{
  "input": "waveform_16khz",
  "tokenizer": "word",
  "encoder_norm": "batchnorm",
  "encoder_widths": [128, 160, 192, 240],
  "text_encoder_norm_position": "pre",
  "text_encoder_positions": "rope",
  "residual_init": "zero_last",
  "optimizer": "adamw",
  "beta2": 0.95,
  "eps": 1e-08,
  "max_steps": 6400,
  "batch_size": 512,
  "epochs": 83.9,
  "final_lr_fraction": 0
}
Rows from block 4 of the audio encoder of a small contrastive audio-text model, named by matrix and row number. Rows with one number belong to one channel. Each number is 128 + 24 x the weight over its row's rms, rounded and kept within 0 to 255. All counts start at 0.
Before each channel's rows are labels from the 100 clips, of 14848, where the channel reaches its highest value: "responds to" is what is common among them; "loudest band" is the band of the loudest frequency at the time of the peak. Only what is clearly more common there than usual is listed. The data: simulated sounds of rotating machines with and without faults. In brackets: how many of the 100, against the usual share in percent.
# convs0: first width-7 conv, stride 2 (encoder.blocks.4.convs.0.weight, 192x160x7, each kernel summed), inputs 0-79
# convs1: second width-7 conv (encoder.blocks.4.convs.1.weight, 192x192x7, transposed, each kernel summed), outputs 0-95

responds to: rattle (100 vs 14); state: faulty (100 vs 54.7); electric motor (29 vs 12.5)
loudest band: 500 to 1000 Hz (38 vs 13.8); 1000 to 2000 Hz (36 vs 14.5)
convs0.10 [101 138 105 124 120 111 144 109 131 120 122 146 134 103 111 175 105 125 145 134 149 113 100 142 133 137 132 121 109 138 158 120 166 166 127 156  98 104 150 126 134 104 135 139 142 112 145 131 122 117 136 103 119 136 115 129 122 151  96 104 152 135 147 142 141 119 113  75 142 134 108  82 155 113 108 123  99 145 149 124]
convs1.10 [123 128  95 112 119 108 150 154 135 138 152 127 147 192 108 134 135 100 131 131 140 142 144 117 147 112 112  95 149  85 158 153 112 112 133 145 129 151  54 145 133  98 107 134 132 109 143  92 125  96 115 134 150 118 129 146  86 105 100 150 130 122 124 101 137 117 125 123 109 124 113 125  74 146 131 143 115 127 144 130 124 151 140 150 148 118 117 173  85 129 184 134 128 148 102 178]

responds to: compressor (82 vs 12.6); thin (high-pass) (62 vs 12.2)
loudest band: 2000 to 4000 Hz (42 vs 10.7)
convs0.43 [145 133 139 142 120  94 123 158  94 157 113  96 163 142 115 135 111 161 105 138 142 142 111 124 118 186 149 129 161 131 130 146 161 150 102 121 121 175 110 130 131 106 157 148 144 143 127 134 148 161 130 106 157 131  78 106 159  74 138 113  97 118 136  71 138 111 175 132 135  89 129  79 158 127 144  89 162 142 146 124]
convs1.43 [141 138 129 132 133 120 159  91 134 115 156 139  99 147 141 145 131 106 138 124  77 113 138 146 157 131 155  99  84 118 129  68  99 120 151 136 116 138 160  96 107  74 107 217 110 128 102 195 132 142 147 153  94 148 152 156 119 146 134 120 159 117  95 115 138  81 144 131 134 135 116 210 143 107 116 152 117 177 148 146 126  95 109 139 110 148 156 157 115 108 123 137 125 146 141 132]

responds to: conveyor (51 vs 12.1); compressor (34 vs 12.6); thin (high-pass) (32 vs 12.2)
loudest band: 1000 to 2000 Hz (38 vs 14.5)
convs0.129 [ 97 124 129 113 109 128 115 129 104 125  79  79  90  75 139 131 129 124 103 142 128 123 151 103  98 143  90 148  60 138 124 132 113 106  91 131 136 105  94 107 120 126 121  97 148  79 134 139 109 117 125  89 108 121 118 173 132 132 125 128 129 127 138 122 144  98 163 116 103 141 100 136 112 131 128 135 138 123 145 152]
convs1.129 [132  93  75 156 140 138 139 115  78 132 150  64 123 113 119 134 106 107  99 137 121 112 142 113 170 137 166 108 117 136 135 130 160 160 128  98 113 125 101 111 103 123 123 183 134 128 141 143 129 125 124 105 166 163 136 122 130 172 117 134 131 140  91 107 135 160 160  94 159 130  94 122 163 116 111 144 120 141 151 168 147  89 139 119 114 108 101  98 154 131  93 112 137  82 141 144]

responds to: thin (high-pass) (55 vs 12.2); conveyor (43 vs 12.1)
loudest band: 2000 to 4000 Hz (33 vs 10.7)
convs0.25 [ 86 149 100 129  89 131 131 100 130  92 104 107 136 111  98 120 135 117 119  65 143 118  97 128  91 146 121 134  85 108 136 133 145 113  87 151 144  99 113  74 107 137 122 119 141 126 113 118  87 110  49  71 139 125 104 132 132 121 116  71 143 105 111  89 130  99 172 112 133 137 122 135 133 142 126  96 106 102 141 128]
convs1.25 [109 105 108 156 135 116 145 124 138 105 103  91 143 142 151 118 133 129  79 119 157 111 135 125 202 123 127 172  88 187 126 121 141 119  70 133 168 152 122 150 164 120  98 131 118 120 133 120 120 109  90 111 116 138 139 128 174 159 126 157 103 134 117 163 117  87 129 207 102 126  97 120 150 134 132 156 155 151 135 173 108 118 120  90 120 117 137 150 133 156 117  83 165 135 148  91]

responds to: conveyor (48 vs 12.1); thin (high-pass) (42 vs 12.2); clipping (35 vs 7.8); text has "clipped" (35 vs 7.8)
loudest band: 1000 to 2000 Hz (42 vs 14.5)
convs0.108 [ 88 160 139 140  98  85 138 111 102 132  94 161 143 103 132  95 140 113 125 144 181  83  98 160 129 145 118 152  92 130 134  97 169 129  77 171 117  78 132 153 153 163 119 125 141  96 109 110 126 133 133  95 137 142 134 149 134 122 110 153 143 116 120 143 132  97 168 133 115 116 100 105 120 130 110 144  92 111 122 145]
convs1.108 [109 132 114 167 138 110 105 119 147  88 132  53 116 101 159 120 161  93 107 152 118 131 145  91 155 103 147 135  96 111 115 122 206 104 113 133 116 160 113 138  95 147  97 134 110 138 109 151 113 112 143 110 167 141 147 103 138 153  94 110 113 150 120 122 157  90 124 116 168 120  95 114 137 132 118 126 129 109 122 163 141 141 143 131 121 134 113 120 108 129 100  98 103  96 126 106]

responds to: conveyor (79 vs 12.1); thin (high-pass) (76 vs 12.2); speed: slow (63 vs 32.9)
loudest band: 1000 to 2000 Hz (42 vs 14.5); 2000 to 4000 Hz (29 vs 10.7)
convs0.73 [ 90 133 126 144 117 150 129 142 158 121 129  94 140  64 109 120 125 133 146 110 117 181 109 102 122 135 117 122 113 118 122 134 132 143 134  97 142 145 132 128 137 103 123 147 113 150 123 122 136  88  99 137 138 127 134 158 126 113  93 116  94 137 110 125 153 148 128 154 145 128 104 147 143 137 146  60 119 106 132 107]
convs1.73 [102 165  76 144 127 134 132 108 149 161 119 107 115 136 148 168 108 142 112 100 107 104 107  84 128 110 193 162  68 130 100 125 133 106  84 110 129 137 127 101  93 104  72 126 142 112 148 108 148 117 134 160 121 144 158 123 158 140 136 177 134 119 126 105 157 104 128 142 120 127 100 135 157 116 100 118 125 118 163 131 128  94 113 110 133 120 157 142 139 137 166 113 158 127 142 182]

responds to: reverberation (83 vs 34.9); text has "room" (83 vs 34.8); text has "reverberant" (83 vs 34.8); machine: piston engine (36 vs 12.8)
loudest band: 250 to 500 Hz (28 vs 11.3)
convs0.112 [ 96 113 143 114 133  61 130  80 107 119  59  89 133 120 102 145 129 117 123  94  96 126 157 139  60 119 133 106 114 110 113 102 104 171  95 148 134  92 130 113 151 118 107  96 129 147 127 121  82 144 115  52 111  96  93 125 140 129 141  91 134 131  78 142 119 116 132 117 120 103 118 118 135 119 133 122 147 149 145 122]
convs1.112 [132 120  96 125 130 134 127 122 126 100 133 111 128 119  91 117 144 199 166 155 112 161 112 141 103 144 115  88 143 137 143 210  95 137 105  99 122 144 142 110 126 130 149 166 143  94 129  97 104 120 144  77 106 116 100  98 119 106 117 126 154  96 128 152 127 141 143 199 109 136 128  80 135 143 146 132 110  97 145 134 159 131 126 144  82 110 113 120 131 126 138 128 148 124 121 141]

responds to: compressor (70 vs 12.6); thin (high-pass) (47 vs 12.2)
loudest band: 2000 to 4000 Hz (35 vs 10.7)
convs0.104 [ 97 123 112 129 159  83  98 124  97 152 139 115 150 112 134 159 145 121 181  85  87  67 137 154 106 149  89 119 146  99  92 142 117 117 142 152  99 135 144 133 123 111 113 136 128  92  86 135 108 155 127 133 113 128 107  98 106 118 128 150  59 151 152 101 169 131  96 107 134 142 121 150 122 110 132 147 144 129 108 158]
convs1.104 [157 107  89 126 147 142 129 107 139 152 141 167 140 108 155 100 105 163 165 141 106 156 134 188 118 163 148 151 128 115 150 131 117 186 142 134 120 129 125 143 131 134 147 124 141 158 148 126 138 155  93 136 143 110 108 120 172 138 141 129 127 115 135 160 147 187 135  93 123 147 145 101 164 133  91 148 191 120 151  95 108 118 108 127  71  92 152 113 131 143 174 100 146 138 154 111]

responds to: conveyor (91 vs 12.1); speed: slow (71 vs 32.9); thin (high-pass) (58 vs 12.2)
loudest band: 1000 to 2000 Hz (70 vs 14.5)
convs0.63 [ 83  84 125 145 117 122 146 125 149 124 125 142 105 136 136 165 135 155 133 115 178 103 108 125  87 128 121  92 109 120 130 147 103 119 121 122  48 138 137 115 113 159 141 150 125 127 118 127  93 147 139 113 124 140 105 155 102 118 126 117 148 123 130 127 163  72 113  52  86 118 119 131 115 133 117 148 149 148 116 135]
convs1.63 [131 135 110 124 139 184 115 150 109 148 135 131 144 121 110 153 126  96 137 119 107 100 122 157 166 133 131 134 183 118 133 132 147 186 155 129  64 130 166 117  87 118 139 133 101 128 139 114  43  84 136 129 130 172 124 148 149 102 139 116 124 168 142  96 115 147 117 144 173 165 128 117 127 134 124 125 154 114 118 113 111 125 138 110 144  87 106  89 141 126  99 123 120  96 135 127]

responds to: reverberation (81 vs 34.9); text has "room" (81 vs 34.8); text has "reverberant" (81 vs 34.8); turbine (45 vs 12.6)
loudest band: 1000 to 2000 Hz (47 vs 14.5)
convs0.120 [147 119 129 118 137 130 135 122 102 126 116 127 143 127 125 128 127 125 130 126 121 135 163  95 122 106 126 119  96 127 116 139 134 137 152 149 148 100 133 101 118  97 104  99 120  90 130 120 109 157 140 122  98 122 128 146 115 136 144 119 105 142 137 131 131 124 140 114 161 125 131 144 133 100 134  74 159 146 129 117]
convs1.120 [163 118 113 131 152 137  94 120 127 109 109 147 130 111 127 105 176 140 146 182 133 130 110 110 131 158 151 148 129 139 122 134 157 135 138 143 110  98  90 121 160 111 120 118 146  81 182  86 141  91 139 166 126 135 151 113  91 166 107 158 122 166 157 140 136 139 118 193 128 120 134  95 139 118  92 112 154 123 113 150 149 129 197 140  78 124 114 133 137 134 155 135 107 141  99 139]

responds to: speed: medium (87 vs 33.9); thin (high-pass) (54 vs 12.2); compressor (49 vs 12.6)
loudest band: 2000 to 4000 Hz (39 vs 10.7)
convs0.97 [104 129 187 133 136 158 105 118 116 130 155 101 112 202 142 143 107 127 159 108 111  81 150 168 182 128 166 135 116  76 100 127 148 145 124 134 118 161 140 105 117 151 120 132 145 148 122 175  88 113 118 113 140 160 123 144  91 155 139 128 126 125 132 114 135 145 152 120 134 129 171 111 123 132 138 119 173 116 150 119]
convs1.97 [139 124  95  60 152 152 151  91 148 127 143 159 138 122  85 111 145 104 129 144 106 115 102  97 157  90 136 185 136 119 137 148 130 109 168 138 120 128 143 126 122 144 212 112 107 149 128 114 125 131 165 101 122 102 143 134  95  99 136 121 109 102 144 156  84 108 104 141 153 135 153 155 119 147 111 148 144 129 118  98 153 119 157 156 159 104 143  72 140  90  83 114 103 161 101 100]

responds to: reverberation (78 vs 34.9); text has "room" (78 vs 34.8); text has "reverberant" (78 vs 34.8); conveyor (45 vs 12.1)
loudest band: 1000 to 2000 Hz (39 vs 14.5)
convs0.29 [108 117 117 128 122 109 131  92  99 142 128 152 134 143  25  90 129 117 134 145 125 129 116 134 103  94 128 148 148 208 123 119 148 127  95 172 156  89 120 125 106 149 150 112 137 110 144 128  89 158 153 105 159 118 133  84 103 130 126 132 126 107 134 106 140  99 164  87  90 133 100 137 136 143 115 154 108 139 124 140]
convs1.29 [109 110 140 155 137 129 123 139 114  82 124  91 124 106 126 100 131 113 114 120 105 120  86  96 136 112 124 119 131 142 112 157 137 147 122 142 109 135 124  97  95 186 108 135 125 143 100 170 132 114 173  98 144 135 117 125 131 159 100 135  74 135 191 157 117 105 127 111  95 129 104 101 134 165 119 143 136 103 131 133 172 136 126 168 160 124 183  71 130 120 146 107 116  89 147 115]

responds to: compressor (53 vs 12.6); thin (high-pass) (48 vs 12.2)
loudest band: 2000 to 4000 Hz (32 vs 10.7)
convs0.126 [140 158 130 123 168 133 130 123 125 149 159 107 154 142 172 166 164 118 144  92 116  92 147  69 157 138 105 142 154  90 161 147 152 123 165 145 165 118 120 133 154 120 148 123 125 114 117  97 136 149 136 109 133 115 112  70  78 129 116 146  58 149 153 106 138 166 122  72 150 116 157 150 157 111 154 137 116 140 127 136]
convs1.126 [141 107 106 162 148 121 120 114 149 144 139 127 123 110 140  98 113 151 143 142  97 186 145 172 134 146 111 151 118 144 147 141 139 162 107 115 128 140 134 149 143 143 203 144 134 131 120  83 151 140  87 131 135 153 149  95 148 125 157 161 118  91 110 176 165 156 109 102 157 155 135 123 144 131  99 115 167 130 122 137 136  90 137 135  68 146 165 103 101  75 189 148 137 130 114 124]

responds to: thin (high-pass) (52 vs 12.2); compressor (45 vs 12.6); gearbox (38 vs 12.5)
loudest band: 2000 to 4000 Hz (43 vs 10.7)
convs0.140 [113 134 117 119 162  80 125  95 135 148 127 113 145 132 136 147 126 131 153 114 141 103 105 116 141 123 186 139 124 152  81 138 129 146  94  87 114 140 135 134 148 135 133 135  96 133 154 173 134 170  56 110 135 132 126 108 147 137 121 107 122 143 119  94 156 151 153 109 153  97 140 139 137 156 149 161 195  85 160 142]
convs1.140 [163 129 123 136 111 130 191 156 151 115 107 129 111  95 106 131 107 127 153 143  97 101 123 140 155  90 109 161 164 167 146  97 123 127 127 121 140 118 153 133  91 162 131 131 105 154 147 163 128 138 115 132 116 111 142 138 134 142 175 101 154 146 163 113 134 117  92  87 144 149 120 144  99 177 176 161 143 164 139 123 158 129 124 158 135 101 126 129 139 142 107 148 118 124 156  74]

responds to: conveyor (45 vs 12.1); rattle (40 vs 14); thin (high-pass) (29 vs 12.2)
loudest band: 1000 to 2000 Hz (41 vs 14.5)
convs0.60 [133 120 127 134 113 134 123 100 139 137 142 158  81 105 136 128 127  94 126 120 175 157  94  86 157  98 119 140 104 169 111 135 161  95 127 150 178  78 130  88 123 104  88 120  96 120 143 135 105 106 130 123 162 136 114 126  91  97  79 117 117 124 107 130 153 100 143 109  98 108 111 138 138 130 149 129  92 129 133 120]
convs1.60 [136 124  84 174 124 125 122 150 152 155 142  92 105 112 108 110 144 119 145 170 111 118 119 157 151 128 116 127 141 141 130 145 158 182 116 146 129 154  83 115 129  87 137 129 164 131 134 126 138 142  75 121 135 172 149  84 130 149 147 174  88 130  94 154 163 170  87 125 161 166 133 108 142 113 112 134 154 148 143 123 147  71 103 150 139 149 152 161 109 128 170 114 161  95 131 118]